Weights of a small multi-label image tagger: layers 10, batches of 256.
Rows from block 6, named by matrix and row number. Rows with one number belong to one neuron. Each number is 128 + 32 x the weight over its row's rms, rounded and kept within 0 to 255. All counts start at 0. Numbers have three digits each. After the name is the row's rms in percent of the matrix's.
# fc1: MLP up (model.blocks.6.mlp.fc1.weight, 384x192), inputs 0-95
# fc2: MLP down (model.blocks.6.mlp.fc2.weight, 192x384, transposed), outputs 0-95
fc1.246 099:099184183116100100141134193129138148113097148159173165182104167129125120098124160143142141131124125101128140111112119141147156186129099118117167130137117081149201152136087143102069144162130144095119086095142169150086138125134136129109177102125165112139135058087130140085129111122093156055
fc2.246 098:140084173206145104158154118139118101171106176117107101026114113088154206111109105162130138135121120142155100154196183165164090108143158099133118141135144117125186107135114148119103121152056139153129149155127187087139186119116105120105153128104186160206148188140156111130166080118117183130
fc1.247 101:139147127080155173120107138144123066118166142000155123137093139144117089141127148107123055144089130124132113158125162128112078177141148126130148084159143106191040102112122147112127110153147133118120164161169147076159049129095136151161155129128179114130120135057142148168105164112156147155
fc2.247 111:159117158195134218117136101107125121112173179160125118112092128108133229129132193139147131102113120166118152136229122122144105150129126136108064112106136164137154180153071099134118193129072115143108112173139105163088160100164139137135206099138099176143112201117109088097125114109114108086
fc1.248 101:113137215136144151136126150089150111161115108131210151147136115132163146104091160123225168157145115090018123088146154067121172159019137126186096120106129101130121131159133101173162126112108132152131130118162146115093136128086155129113147128126133196140091133101065148146100145134117122101
fc2.248 108:135119123181181134056145126151124119127116141101109152120121124182158093164088146159100119161107138135122094157125024161115132099127130109154144143120112109148119120134121179088168105014096128113129119097174180144119087141121094162099119097149124176147095113078058092162123129133129135113
fc1.249 101:066154163115152126125111079124159115096119117118129105185127149127111117081181142120143095159184143119167109102155175191134094156136137194139096115138100137101079106113118082099148146122117138133120091146195086160082105118151172087081140210090123119162122093178151082095086126112104153133
fc2.249 093:113142140085070157194126121160143152073104102090114124186166095109099135084114129154130166067176139130163095136144169080118120071214095138090145061158120094072119074092118095114128118117149177142137159127114103122101079145144136140127120095170122125100125143132169169127149178158120187133
fc1.250 102:153193103144143136115156039113057128149106173142087105180104156168124124049143172168129161165110099143097130178084116133149143167070171135133168101061117093136104152125116102154058163116115084122100107128181150184121086100100147140169147117118145136155130139172133094177187126125171176123
fc2.250 092:179095118111128213123145088088138149123190120178097104159129154080106142159107144108112120115036073154186116133128110098118156129137157140124112153153107164063088147083136159090097124078140099088152136119072166100215086119143099167117202189109125161087085108151145130119114088145122119102
fc1.251 108:131120160106101124150134147135080141130126164102123094190128179106157160141132139051098107109107096122159116108119096132153143092109153073089121139127131085130181125064157109115140173098109115077130089086115136194116173110151153088119116125107173086106145121108113113117157042124135146154
fc2.251 115:108134125141123147109103112127124143086095134136150114168113169141154174123120162095130108086220146126067160128138106096155103201132119071127111155117128089178104134149165106128172097128118141125090154159150044017133131132145132143130195140140146134114134181063090166116077222134123074129
fc1.252 096:124116148150151157124107237160175142171130159077168139150099147077153108055115174205116083108116077156092148141040158148116105136070134181146101100166149128115114116118091094150073159111129107119085125151157111138124120128089138121113220132081106177161148157088122113092090117120099162133
fc2.252 087:110106125153095073137135114197140170127086143191134129080124108152131156183104132132122143155125167121090116120146142105097119086140114142169109127136159165116144182114110128155156132155121168124157103093076132113102174051112183142092081046147104116122098106075111132135202171164116082122
fc1.253 083:126132109080095140130155133129058142090161169123144098139123137152147131123146156057118127123179090194156055181153093100077164132080109133171133131105124108127140092143147074084189096089088119165096100108135143143141119093202135152140171124139130126161143141127097188140163114130157081134
fc2.253 067:172083210102110086183127099166143105089121104181183150088129137112086141148115085089154122152198164138104128123071190143110123120125150141131147125133170146146153086109138128142106156162128142064159114146077159090148196096123103179148159112096158165140132123139178128112147066158122068130
fc1.254 099:082091169133158150122174068101120046101147158125231119137087116165155155164172151147147129124123171091122143146121099110123186184109092127141131122132143114133121108117122109084126178132130110160101109095108150141088123147160116120106193088128135159161153160123121166129115142175069134095
fc2.254 108:111166125145073136120107135160157157112136170099133152138137107131127139132142109125176128138122126081111097090185165121112063108184154144115083184175160098159098151097122103176184100181082173134132156125168106106103166096078163115124120068193156101097122164119132142150155094142148109158
fc1.255 105:126137186091150121121171136173134105151117096118174105186137152165137085111110158045139096180135155112105173162160112156066153146130110093103114098170096122105140132146098108056135113075086140148140114129161143123143041125073192164114128140109119148083097070085062144140091150152109122117
fc2.255 097:100171153168181127175088122147151116097128115130117157095075074100170136136195152132140133143101139124148159126130159163097106122113115164149154135113103214111206118160131148152179139143125146129122116125170142219113136097084116194135101137146046145173161146155171130141149159127135124126
fc1.256 096:167111145135134153118052110108090113140152100116131113140156158054088151132190139116037067090125174103192118093114110124138091142178165141088147090171126122133094144133148178107126157096139117150018157113148098109157055144126138138141158154134110097103174140107202129072108122149096126119
fc2.256 104:109119133201125106068126175153190098103157128127154127122172165137075160149069099093116174144112167103147077114138048124092182116147092132124090087168099153096087125072098176186111116077100158068150070082073087144120077085186130103110132096091117151148100121164130144103157156114155077135
fc1.257 098:088112193096147125119144174085079110110122124139161120180106137143111099098158177071168146159122097130122119158174123155094118184074102138150122135093174050137151118135137030107139149117112125151028113139180141135129126135149103136118172146152153059135125117086154112181155091094096149139
fc2.257 072:068102136089145103120119147130107084154103130082152149113147110125101086149145081102135189115210110150145157131091136147103156151135120172120113186139121065155107122119109124085102133128150135041153130178088167117124089141094101227123156145120147180112103115107136099112093131153087196171
fc1.258 093:127122136164131144085162173146099073088153072125174073156137084147108099096120115197091153116109122144085130118110105117134168112079140094091128172110106120116130129143124121007209139087078133141107066165131102137149104130124073173153157142126135138149118140062198093119071091116047144134
fc2.258 096:103139129066047043168186143102115115141084109158132137100143144120124141205098135094093114114145107140185154102128145189142112145152120121130160061149178145113149155134122149088137150148151132105211115158044099126140087080155099134140082081138159118065177115162201154113114125110115095125
fc1.259 090:146151132140070099123080160109126162102099119155105158136163154112129072087153095100130163166141164136125120077133083154126107164147165101114113104121091151185151121146167132114147119130129160136111090138153090111098072120131187140129133138120142075045133149139075150047088160138029108011
fc2.259 102:145088138166179049150124074141114081153101131140092104101094069117121152076130051169130129135148114156159117166173187184142133082119140115140143146117141114103193123186184116131103082121081145151119154190147185179140135097163096164115106140116139150126194204147140093151158121114111110142
fc1.260 100:084138132131159120152186124095112131097136133142172115173088178115125124101155189185165098150130084130116131105087140166105099167096094161168102131135160121086142082143179042098123121085135114156117139149158111139149208128131148161078174141118079093113112139104189133097144110110111108112
fc2.260 106:117123089129090050149117129132150127191130127108140115159138155116150145101115054138133119128124148085074114076104119141068161094122117171129187134142129100157088113120175086124154090128157125119131112069144133139103118164135143120099051126134101153119095070084150213146095161139146163119
fc1.261 100:132139089120078146116149102092097102132089112089124100139116152096145101080193152114152145107117072146115146164130116142139247133072128183141137076140151164135162104112112117127106146160131096174117097148210113214104115080111175146132196168110158147196121112133138109150126077139124171155
fc2.261 071:124133174162135127179130120099136119104175096142100137153154144052143231116136109100112152157079097169156152147106072111103101118119172104131133128115101143100126124081126137106127125109133082135115153129103216128158110098147083142152164186164153158104131098118127121148180082093149118170
fc1.262 092:155090169171165156138129122150064050101055148091157108122110138105140180128133156142111119071115109119129063174132120132098196092112138071132140103079174047121083162072178119083095179114110111107119108093123138132076133124158148135073130157108175146163175118125147107161174081114111137164
fc2.262 083:138119159086084176090143137127122081117224143118227089111131123111149143133128117103134086097193107079131167089084137175118119177094100167157092078144125071155080121132076136181100126149143127137128130112189113079194139126099111136156173113148134098101119054142133155126148146101170148133
fc1.263 110:111097169099131136130147131127095112112109121084140132168137217164131093161144154123125087125146153118140145152096191142134140137123103174149149146121174149179089110120128155129094143187110114122155103158183167154114051084152149123089188095087174131129128100111127179126079129106088095111
fc2.263 116:118148176168076129195129157127148148133136086119077173098135058131093191107135144155172155105134104112091127111191136045113143130131115070098089096182101120103115179134091108170124126106062169149132158091126090107086151111114168161109143120162165160100130188114142101113138151138161162134
fc1.264 097:122054144085114099089088247077098026124134135077136172122169131104104106099155124152132091063106157124072132086118107115164203108166093116094127136093142098103118128078160124139223112101115184130113141125151043121134099151133149110106119172122093126104100138119144185105133113145066129135
fc2.264 114:140100099105170125115108120103136102180148105122096089203118135115091126130094162160128191135125109145123173172180110142169114136135146119119144178113149139072087133153180157079148131076164125137136140109119221117156093100208100163139153117105157134080110169053126255130142124167108150118
fc1.265 104:147148091118129174088121145128123105151158126062141119155162157140095126096149141112138042162109111104097100143103136137151172112145120092138100137139159156117008102101103122109160095093083129117132115134136110161149092119128130157156136128113127108071082168118131144162077133149151087138
fc2.265 124:123120166183142046150134124131131171108110089138084111022113129103094164096116255166144169110145089110165148137182152141169127111129133124114161152105139136112134133144140127109091152123135117160115147071143177145079112130134105121135147139123194139181112085132137085133152103102103197116
fc1.266 090:119177133101144129136124134094115105167093123147160112134104109130084131073134142146108096151141070099032169138121125130100134154055118101167093158123163149166142126168104027104115150125116116194109184131202148107139127131102142132136162168147171078126075118116085115145121179079098129101
fc2.266 101:131137136147115155071144097092113111101113179162112149148109087117116096132120131110139136143120108080147103170117094181158157101069102185094106082119192131121168135136146104103098109053113126088121117107123167166089137149160124123090083058096083148162112151217140127136176163131115144111
fc1.267 101:106138174155112120122167222172152120127149165117219120161067151125151151027166133122089115136125094125101157132086125141151169118096134162138142133113137183092129129131116102098164122132119113121097141153176153148103132108125164150099151144076112194178173099069100132149061145140110091147
fc2.267 076:159101090115098116125141122165130124178074118167203126095121109131176167169104091161095148168100143126133122106118133023108062168172161147131150148145117170135174126137111137133168105149158144123117117114101112134159121105071151136120105133167139084175087145115084094097119119144108141147
fc1.268 110:138159160081087103078227149130167189097130147134117107142096179089049155053104190115057152108156121140115094169138130135156122111150145192094115107161147095104157121134153139131133121165084121164131104151146150137106097069103121114106157122157111176103130105137140150111121088054166140137
fc2.268 102:109073115149114139104102128132098142201132128100154117126121078150089144108132123181205108177142179072116141091092177136142167204201179150123129122145102177103120187179132100128010127106100102166108061113136163126098160131073161165124168165095137107129145126133150105076134139112137164104
fc1.269 084:095109132107134125087182078145100083118147098112154119136131110125121087167148111154092125166131133102089136142137138142157000159114216108143143118072152087166157128071142124085086148138151111109147099156128135141142133119113143145173174161100163142183097147143089135136082148130066108087
fc2.269 093:139118124143070143104141115068119134118084113115128188120112087083164146176180107104135088180118089132154157127130096092147128155156132114104147165122107161149148152105130128181073103146157145106141155129080081097152109114050201218123092083153137091101157119197136094144124130165109102105
fc1.270 095:111091137117125089130088221152127046073143158073071198150158144099121092056131113151110107140124158151101095137129104178118193107157147102137131130134132115119066119113156123116177106124089185137116102128192123141098113110124189101078120177148129110082121122106115149124095167125116105151
fc2.270 106:149121142121128116186095123150137101152122080124098100173116134098102130119093186117144179100185136131140186162255157134170099102159133118134118180096125140107142120161115163104117175106155099135125163073098152128110130063200110157159142133120150159080130203096135204122134122137099147104
fc1.271 095:090104180160160147094161132108115102125124117135207085151073148136134152082144126055132102124123110119125162151059203143085166140101072141160096109148159141098148122090100102115122145081151071153121099135158125130123126101122153195109162153079087115154157086085106134096102154126106129132
fc2.271 076:128106111154114119169093147171145128135084107172134131142117111117151065161109139091118184114120162117107148038075119108116112127234133143148172164165070133137122140172126147121172116198113150106110082096136114147093157094134128138083113127160139157186058091064134127081108120136141119178
fc1.272 108:127147135086054092119130131132082153129162093111146155147114124114149040137156140116131138160100094198108127114094134126097170099118124162114174096104170163101182091098169091086114110123159184152136111156137113202170114058130132116141147154051113103168062123108162158091089111145141078104
fc2.272 097:188113168113083124147122157120120115169149125186129143099164118117126132112150105080166125144155116167097182108062103146105118182106117125144082042125167091156158197150153120129130086177199136112140112161129035106138123093127119102155118102091151114147176129173052149139134162121099099103
fc1.273 104:133144157048129125095124086157099139119154185045067114135135141072078113146115173118024111182129103155148117140156105160123081157136143143134112123175169117104135148134148066105104151144135156139103136169175170116140066109131134114145124158144108131157090143095147132117132124100133142119
fc2.273 088:111111190213128176115155113132122107132155158133147116127136109127085173101117101123159123134140157126104121152087164189103180188074139161111103071119169186069150163125097087109117167089106139109127098146130148179116082085079149139101109123135072172176141164188127090096140138141102102118
fc1.274 136:130102109089126102117110125119123129190133101141117088111157098100127129142142101128107130128137133098113040122112137127137130124111135121086137038166121149130068126003139118100117114108118136147107152142148103122157129152104131151113123151147140129127169143150141135095154087143123145104
fc2.274 161:156102137155182129142155102164255122122155105123108086137108131106112146097114127171102143097145067143112164135137095143135132098093127138168140152255117129115135125154126186103094108096141123185111129117112124112125105107123101121101163152255118160125105136116094115126095152143119099115
fc1.275 092:104155162138149165155153095078138118105116172114168149190109165163137144049166172154129108138090087176083138143109137140129144137084154157114118165091169104116136131089116120134052138079145090086090105151198110174111111172105168129092161160131129164212146103140115069147113062152112104124
fc2.275 070:163101119168118128156114125207137144079134120176106125140145155159132180162085094157067131146107154091123124130149109062115124116154123212120107137111106244076096129100132125130157152095119152057123148126062159067141141108119136146126152114105143142107062120076093133107123097157142123142
fc1.276 098:148133153107134105128142135159074161118117139107091089146087120165068094130175189065126094134128108150179118105083155202112120145151139142117148122114139096122088085085122058132137133138094088115125102136131095100095109095151144123117131175085118149058138110055160090111128107079141126147
fc2.276 102:102113138135146163172129117148099126098127099150197122114116090118143140137159150136084091145115139107209096111114125166159139100153078128144117107100098080122131122133126109128136158101146091090226118123085140129103098085182113115101118078114095139172117107193203120133153135172119118193
fc1.277 109:126180133070115126085153112128094165109105143098127081150077137119125140112163108154098093136114131075165104088082109117144145100138170087096148142099131128143093122091205113151119120079096101107072117120138108149128156103150114184100123216079146198127128152081163110078105114139174075126
fc2.277 123:172153135104121124061117118136154145111089132124063131144162158106166120096174166099110148167173118130125123175165112176156165143109051147109150040135146112148114101133149125095138123159127134122153139150165079075160113114106132077168177125141131099140110188147156110163124125127139132171
fc1.278 107:102127151073114152125121140102110153107116154109159121182104173100120141057204171094145105119108118126106096186127144139124179136085127171102124132141147119125165102106127084124108115154083129129109109158175134185108104116142197133080231158120128124124112121161178136135124003115111123096
fc2.278 071:106143142152147163142102141137105149094088124172088139136131131125153154141100108146122122095186138107070136147082159085117204197146134107115124046113139088132098057100114129139122113102134117154099150175144178097101140117110190127036158194144129195111134113129082123102110171156143182139
fc1.279 088:071139147172118086187153154147140096138094106133223090166135164119121135096157188135125084153156100096132142135095077124132159115047155125170132148112119107070164059148108071100151131097108098109142116119138113150094160129118156170116143165124101163188142133089109114118175114159080072135
fc2.279 087:151112126122156058134183129092114138147087120152185127147122135092182159164148088147077132153089098098165125066129134134102081087158116112147201113111124145153124143137120132132151101123159064114138194010130144124095165141098065184125091114136121128189119074155084121119126083110136130118
fc1.280 102:141088148133124155042127152075068131104054160113166103200143119113111111096111095074070125149071106092105083177179140142060140095136143145125115179093130124117114092090141094072132110099109125081123088106167149157113010135197146174126129149144102108117107141144108145160045067160131111158
fc2.280 125:162116141169139135148126115161124091139140123119099094139125166131153143118140151121142097119203160073119175078059187127108086131070100202122124106127196169188112092137156130094161090133137148105106162105151102181176128120119107174085163125112082104140129098104116162120144127103124107104
fc1.281 113:125123113103125088080140139041089135099125147085099125116116122128056112157102114096094070100065195117222107113094082168136171113188102130095128102136154083150158117128132114092119126116093118136132121127140113114192120126188108111139134105086121077097150154077173141118108107022128120120
fc2.281 129:120144119152109152147155123147140134120127099123177130116134114141126124117125133156119128127142127102140118109168058121127192106124052125142110061136104076138096136161138182108161136016125128068175090128094078129115078097158082139140138090127092199149104142176105135147102224145140127146
fc1.282 107:117141138120129148157171091091130105111125168132144098174101116181129127094203160101189133116090067134118093140103104123109141124066137154103119199082174118140149116097122044100091150158096121157133129133157097173100062149092130107064197144093184030171158155124165105141132040116115137160
fc2.282 079:110158082042131110112098108134134181169136113123096142132146125125141165135141156084096175107133102130140161131133094080132247176173039088104092116123099092131094111101126133134163121078121100115128167200126157100133160117122144085138201144117143139114148153091134167140088133138134129160
fc1.283 099:121158119084107093099177138132053118129114182139118142126089130145112084145119104103064156182114054091159126107143114131071139155111174110122058082109042113125119145158227081159144131120086102135124134130118098136155099152111169109150117132137131066143078174066125071101124133080122197093
fc2.283 083:152140138129155186068116154145123129079158146101149139136115134115158130148109116105151149160144154090110154152103137206161127125121163176143096145117145168098172126115126120130129079128101134020110082150121165164160034107168140161141146179082096056142136129092098086136120157088082110141
fc1.284 122:140111123089141171081154130163162118116130137110144123148084161118138127106167169094077130112118080107100143085098171153159161152088106117152062143165067091106174092102165094121103143101132104145156092141180088105134123129091159107108190154107104163143102161030180084057111127128102168100
fc2.284 119:147111136116098139165086161141117149111134097146159130181134129124164135167171121092131178110103118120194165090105104053141151133182096071165111142110065133106158148122174100123180133216139102127126077117032061137115130060108199121109112129133132137144097088167158144109128162170135111135
fc1.285 101:089111152087134115136104107136136144047136134087150138166155130076112079103178120142115141154082075116091045165137155114157201115109127155154112122128102144059125071135139096117154091121085102172104137142152141151128114169156159112114150140172101121175092131132133116158124094150118131161
fc2.285 103:124148150164092135134103128115133141116093083165157138221146104145163138115115050097109120164166129154097140082140070119178129132104128115164112070128094099155126133127151112138135107113107154141143230107129114126126111182073164119084101084124140112091162176117112176128157255133104172097
fc1.286 105:128117196117162137095164133094146102102096089113172106153105151138117119121125153155215130137103115100159145113077186120113100098127137146171113124120119163079088110131149077104150135089112064185105088122214119141130101072172154096115137164109090107167106118080160113103030138103120135152
fc2.286 115:156155155132129134181071135187137154092084130132165131081136175095142141111113139101106151076102164092067118138130122115104136115245112192122106103135093164097125118122127121136086121101123161106118154137136068172104074159195147108161153132120098121151109145048146102139039179150139130155
fc1.287 116:179125153125115188110181131107117122104091158121138157155114118201165113170169135173117125100112103093097066114092113132143098133131162118073136172111166104166117108079161092077136152166135127091136096133098171120112074092149090146095202108066134174135132143097223161099127062191120102137
fc2.287 130:142134148154124108000153125170133147118138116168089138121150155171147137141189126145149132167102118153124139136118127150130136158069147066110139088125148119116106139035113189201123115155126157113145137101099105043134186129125141111175075123109184076121138125200173112143148035161152115157
fc1.288 110:134135116075113174105170156160144144113132085116165125155034120144105126104175131112101163165140114127147143091105177170126114150117142097129077141138100118130096111116167121111131134121136100149107094178142141131149118126095108159123128182082151173122089181034158082042079112133138176109
fc2.288 112:198137151098154138135101083112097128144102128168128130160147138094196133109200130097123156182099122122178164193126154154136144125155065076138133096091129154155146076145147111126180112233125161119118105165100067132142125085097141093143141108131137097176109113168140054167135066120129105168
fc1.289 111:108158142122155114108149113141082140100080150065088107128063130164112167107133136091106109167140131131159082182118150158115151052101160114123147181132132077117082148113206109131192122107094077111150100075144094153091171145127162180090076166127120103145164181139129164185125116122169118163
fc2.289 115:158150130078149205093154136127119158129158114118085090164161179116158151139145192084136077078181152105143164076101129145101099132135098108102127092122168081166070121157084099153159138174139125150137105141164088119131165068119122149140236138148133111095088111137092108115154128108104028133
fc1.290 115:177109131138070124053125129160100119142092156131173137210137168135109172125160123125118129089133094080088180128166119137126095081145088145078101096095142110092127114137092082085105124133072158144091166085173100149134028150102136086113112142155072160189114111088194147158096092115123107137
fc2.290 128:128138144145114092081136112082139114162117138124168088110115133117152133120135134144154100158058121099193156073150093136116106156090177142131119111121128158160089107108179126115130095148113156137119168078207180203125132144087123160091158119133137106092174121153087176146190105118115114145
fc1.291 108:106129097082184135139143132121130132113053159062108100144105160126086158131144164107117025156140073132136109087089129169124170133105114133159146119120118056157057139107123077160178149145076143121139133114135110116079172157098108099111141109127175122150176068100142103095169125097122135180
fc2.291 101:120110137094154143162147096159134166115144142118125111172172153087144132110174151084138167085114174094152143093116154110144150088097096073114096079143149107209134181158126104132193150204132171115108122095131085102058164119108138080068126107145158147199130134205127137119209081091087120164
fc1.292 108:140093127065133139043197130144117124091125147091131046163082142127112144120126124119103104160128094105141130092118147146113078084082176116135103167134139096089103103124228093114133110097106075097126104121167112154106136153126133215076119214099091112125111182103140115133104111111105140102
fc2.292 104:126162140079109149109114142101144131135129067098059156155124097111183142137189182125149134151110136101166169093165122152126093142165108106097172132144097132147071155127132088151166135192094132137123101151157070114131112068076166153159163117144119071069077165133147137109111108167124066146
fc1.293 091:123125114092129132089146084109121098124121176140102101156104134185124146145116131194080136213160116095052144103117094150135025115062144129144093120085149059135122123141206131140083112133093079094139108187146105133125116155113146150148156210106174097122110178072131116116049137123100136100
fc2.293 091:145107097139101128038173132111103137115123139141134176092088137079173113210146129143138134112100121086117126140154134146141177089174114145121133200127128144061141123148128094178140124135111112070129114164074106082119131065151169201117112116126071089106147135162115114143104174153097071116
fc1.294 120:085148153126171100131151124146115156118104119141123079146062129122111137050155149141167121185114092088156153093055152162090132125101166128160105140153151118115099090125223096125112110083111093127097127110201145122095152106150148174104097200084098144154130151098165154115103134093150058138
fc2.294 122:165129124109157104136148114148130152143113100125110085147146166092132131125132145115103070191143128111126166096070135195083123076148097171148176121119108101127086084194142116114137101178150108166160145065167090144156120142145151110127153149118085062126085096067153130123098156161145114150
fc1.295 105:074146149145140102057156115102119121101103128169153133144097155144138088133124116128140138107154128095122123056105138138138130162122141108136117028131119094168136132127115110102100173150103133153137147124133106149116080136088185145159160090134176121176154132090087078030078145096075154057
fc2.295 110:149111013187114240104107099135133111114121157126114113126159117129112142136125073097146158096198118131130115152172144140122092118118088125090163049137152170122198132125204099148165041118171123105113141123146126169197123162138135121135087112125118153177118051178111107195141128120155143133
fc1.296 091:113149166063130100108127196123144149059124126057139135142073163141098062100130178128145095115111113082117081101171129112205164136104119139132116091136132146128089105112135113095082124168087137150133166128149102146123092156152162126134170133157140167165078151143117146061084138127121099092
fc2.296 112:167145095163158196125107110118136120172095079108136119242147109129162126108139120115112150163127109125118179117173091133103096145151132127156106093134092088158106132126245130128141059116133119141143130163176145128156078139085116140116128092115145117142126146109118163162117181122124192132
fc1.297 109:147121174129162132154106132127127105168131175117147066161156139087115140098140147109120055133107144149165136119113135195122128176135082171116182185116158113086127123111128162056094165120147121076112094144110099151108090195117103074082123208137125049147195121112178064104168115111126149110
fc2.297 094:122120134144141118126120168175141136142154150073169129101139119152104163155090164116130122149109116112153121130131103124135181095137140158154073164131143112111129139130085117189142174136099143094160112121053120090094116088108143134084069059151062106122120117111172164190161133166168143156
fc1.298 100:109172124087070059135148134141069133106147136120142201142147133139104085097151117120160163151111117117145117094107109174138167185156154118109114114099078062116116123067145114138158156141082126111148051103140125139123179124152214039121124165114162144073162145083136141115084089091144161081
fc2.298 089:121116141121111094098109095138094075144068094155112142113132125103122173051166087086168126162194123103135112122152164163155120139126120129125105059086142072167135149130180127132132111175099104138140127167121088076141124148106135080061078124131160183152146176216135086185155135148106153131
fc1.299 104:136140185106112129142219126127108133133108126121198111150080142128125114093159105130160144128064152158152082136144130175069183137150123110147135143140137129105058087062144108162121115142135120188157084154179156103100126112166166136107081099106136187169112122142173125116132108058141117164
fc2.299 096:172158150060153148075111113114144155121096133141235121143147189121176133107155135081124078126165155095096131196140112149101204128153097179104150032130140054119176083170102118127137137125129127122144112103144125124104127145124135018163157160155081167200104111096166153085132157126143134157
fc1.300 083:095127155102102156110128087047048126145160135114098071158100149122116121063153196121108155134007105125173099122138096094135144124101122179121135131108178192090168162114127107144114127126119139089105092166168158196148144147135164115136155147119119130147108142163126122114175027139131134148
fc2.300 071:097123142141077104120110090118113116147107163144195120141111198114112133122073189118142120127177129201069131164134095176116131158124148156137133106125132166081223124137125100082135153119130106113115101206109142110180155130144136146237150123187163152112121129082176158067077163125127143122
fc1.301 087:114127111124140168086168139120100095105132135115089117146096170118177121058160145085058189147175061159103097112129088084201145144087160131102100069080075085133091171077125130155122123126134122179098120131221098088141187123084152163152170106088151088153120112123089100089177096141085127158
fc2.301 067:106096125191130143096120116101090118114073124107116103108125143138080084162142147109124094128138125159155125098116145101139115180101131121087156170140112185140130166114107135095143111087154155072124085121085150153157108065103158234144132099116183201124091089174125090084150127124121103116
fc1.302 111:140102135078106127076116205100080040129146145115114161126150110117116128089117137170119114134106143112082125132123079149148182125149128106107152154096137123109119155092216129093251078090103153091141121123122067118143108129152128150157127220107107091049116165167137175117142104125034075103
fc2.302 137:152115100083130089138116132139130103170120111136056099107149143113082094096111158133144155105157113162141155164170139161170096094132150129115173162122159133071134119174140118097144204096168141176139146193118199094180092125191125167167129160124169094060150176077138124134144152119092127142
fc1.303 093:106143136098093142060155127138078103087104153116094156139127133164116144066198181167136152098143062130132089147139061105145211122083124113102150072084108135189144125065075099142147156166120142191116123146166054132124105116130129132119174199072162145139093118109104097165155056129090159161
fc2.303 067:121103088135096102119113122089112127140120087158171130109194108060100131117104120130098114083174096149167131084102061082114150136195112117076154153127117123105084169138159159066161155068153127071124148126069095120158118152202076163122153114164176117108134073172151128115174135101126139160
fc1.304 096:101106168093168091123098109082162117121093142085206109155063098128113130104146146086216097122122167131154166118147149152147112184096092143159137081139155118173124107142113075134176148156104124192072133165167109151133114095128128144123167114127125054170105137220066152078112143075115151129
fc2.304 092:126126065112143175162113102119116190144134180126149118157106115135125091184129118134129143098167132116094139197133152061118117134197125179088111142139125141134163105109103132161123109153113162063138084145130106164114142094119142158118143146119129180159118112053167107133071181154126132139
fc1.305 098:101129149137162135135070127155150145094117084140124076160102116088107101044189172111152169131117122157139134130139101188135179190064097136148148145088180141141041104117118118191061129184111133126151135184164092139138096096091156079112118206110162137153138116166232087111142141113174135133
fc2.305 079:183137144025138068102128086143120116137126061165109100136115180132060124140135168104129107202089144162092131173132108123137171098121105125103092139155105118061181106100156161148097122094187102136113147128056116149161130147142166114159151240180080122131138121120072122150093146160104099138
fc1.306 079:114111131129101127072193132075098123133106162079119105169159154218113118085106131086127068097154206145114144108102151083121159111108108125105168097114163096158132121152165134101139134145101133171148123122141158163136091105138102122150153090125153171101116175119113190098099103033137134135
fc2.306 077:135154168154176152090133150125089170087098115196132162100153098128162092198133130129135151161090120144095131151151172115102160122132104147150127106084117166108179138069111169178190103105087124105155080118095134140138169094183151133171106123117150161133081164111193092100142082210153153140
fc1.307 107:107103117121150112094137127146097099094098125084082081171082114109103123122133123118079136085107097067145101157090112140111146132088213098104083125151128110141132102097171069120154157155041105107112106113099103172111165167158133139108138179109162062134096175124140129157147100102090204133
fc2.307 086:087123167098129149128119150116131120095166152123186169166122109148158175173116137085159125153135125131130129072065106068136095093163130053105128158146118074146099175131121109151122145158136124053090125097091117159079194113140172141088143113156164055083192115135075134063191083157153099141
fc1.308 098:182141114094147158122086140115096134056090181110113145168145117123123156106125125108154076098126111153134032140084175103121152100123110137104175185142171123121092154076130142121140139132138092086123172093127103125045098176164135098128131141125136119104178124114104115129159093094157081176
fc2.308 105:224105136167111137150117104125103125123132051114163113123144163114144138125133137105147187085164134120146126135107132118122137149116081152146244102123104103210143084135149103119105161116195132132157111046125079082092108133093125151162143088149127124149131090158141138202132172128099077120
fc1.309 102:106182182154131143172114111167106114099133132147134126130124107122131154069176145065155134164184105114112117133129140154148110172081167091139115129072133099147161132124113093155180133119117162131112083127151066122105206132114165058111136184123150037169139078103123066122124166117128067143
fc2.309 084:135099134085103148076149101165087137116067112122225097158132134129148071203126094150171066130134151123163105121105073137134147108154132095128139162117101106165121083123115141091066105076154130122157126112102154118122092150128117207108127110119128164075085098166147161116125135149117111098
fc1.310 098:103115170109150093119114124136172130190107135107162094162124133104105122142130177054075045188124106082157197111115094178100183191139121120121111113199130126088113125173084109079129149127080097096112158128132095081124085121100137152105165141126125135133114106089123118081130118148132117105
fc2.310 109:121140101170137142186112145149164093118142113144108136097144068164161115111122100119165115140120159117157112093182092142117092063095133165160105080157093161134138144167141102149122162129139153132154098132160140200069146138081122077114076061116053115141131137209147106144179255100100137144
fc1.311 089:114160102103090201100112093133144100129153110105134161133197152144103124122169126110101072136143150118119090167079125142105147128136099109128096127137151152146063130080080092119219132104087054123120104139126111148126106094136140098149159113088126117038103149148129132200086126159149130145
fc2.311 113:194099141143176109143117122130117132119106115145081103006112128097109156112148253165142157111124132158147171136226154147171115110152104110083128145098135167122150134164147139127077152131158088171122164069154158144094143162138109124146207158136169136148129106133114081158145103102110146109
fc1.312 099:126111118100097124076129139052084118119182125151123115136132147101078151092151103102142138144101099189130081144102106124117138073112139146147140093132119120093145178094098140133177137030129175096083107146130150191158109119142106158179135187085119157104148123092086113115119088067126087151
fc2.312 110:148128124197101104118110149145099125144093124168221085107114194109180087124137142106153088127095104147053149113134099107121149135111090151153173111102066094184168068138150085142178175153186166129083119126189088110141158131117111114237135088173132156171121114085115167130075154113138107133
fc1.313 096:101103126153092088127132148103122132105168158180135111082110135107131169112161128111154143099130095150137135184103085125116102100100081184098120088113117073121131145097122050130151112109070129108127124106118043181160084111101104133175178148080135090095144174154135156127123106106142193137
fc2.313 108:100120100108116112105116088105132120107154128192168072128134181114109050100172136114145121100107120179111106215097085127139178114082074148105132054142130062156233078184100098113099164142153140095092130108193127148190143165140117046195150149152099167219144095133116141152126189120125125127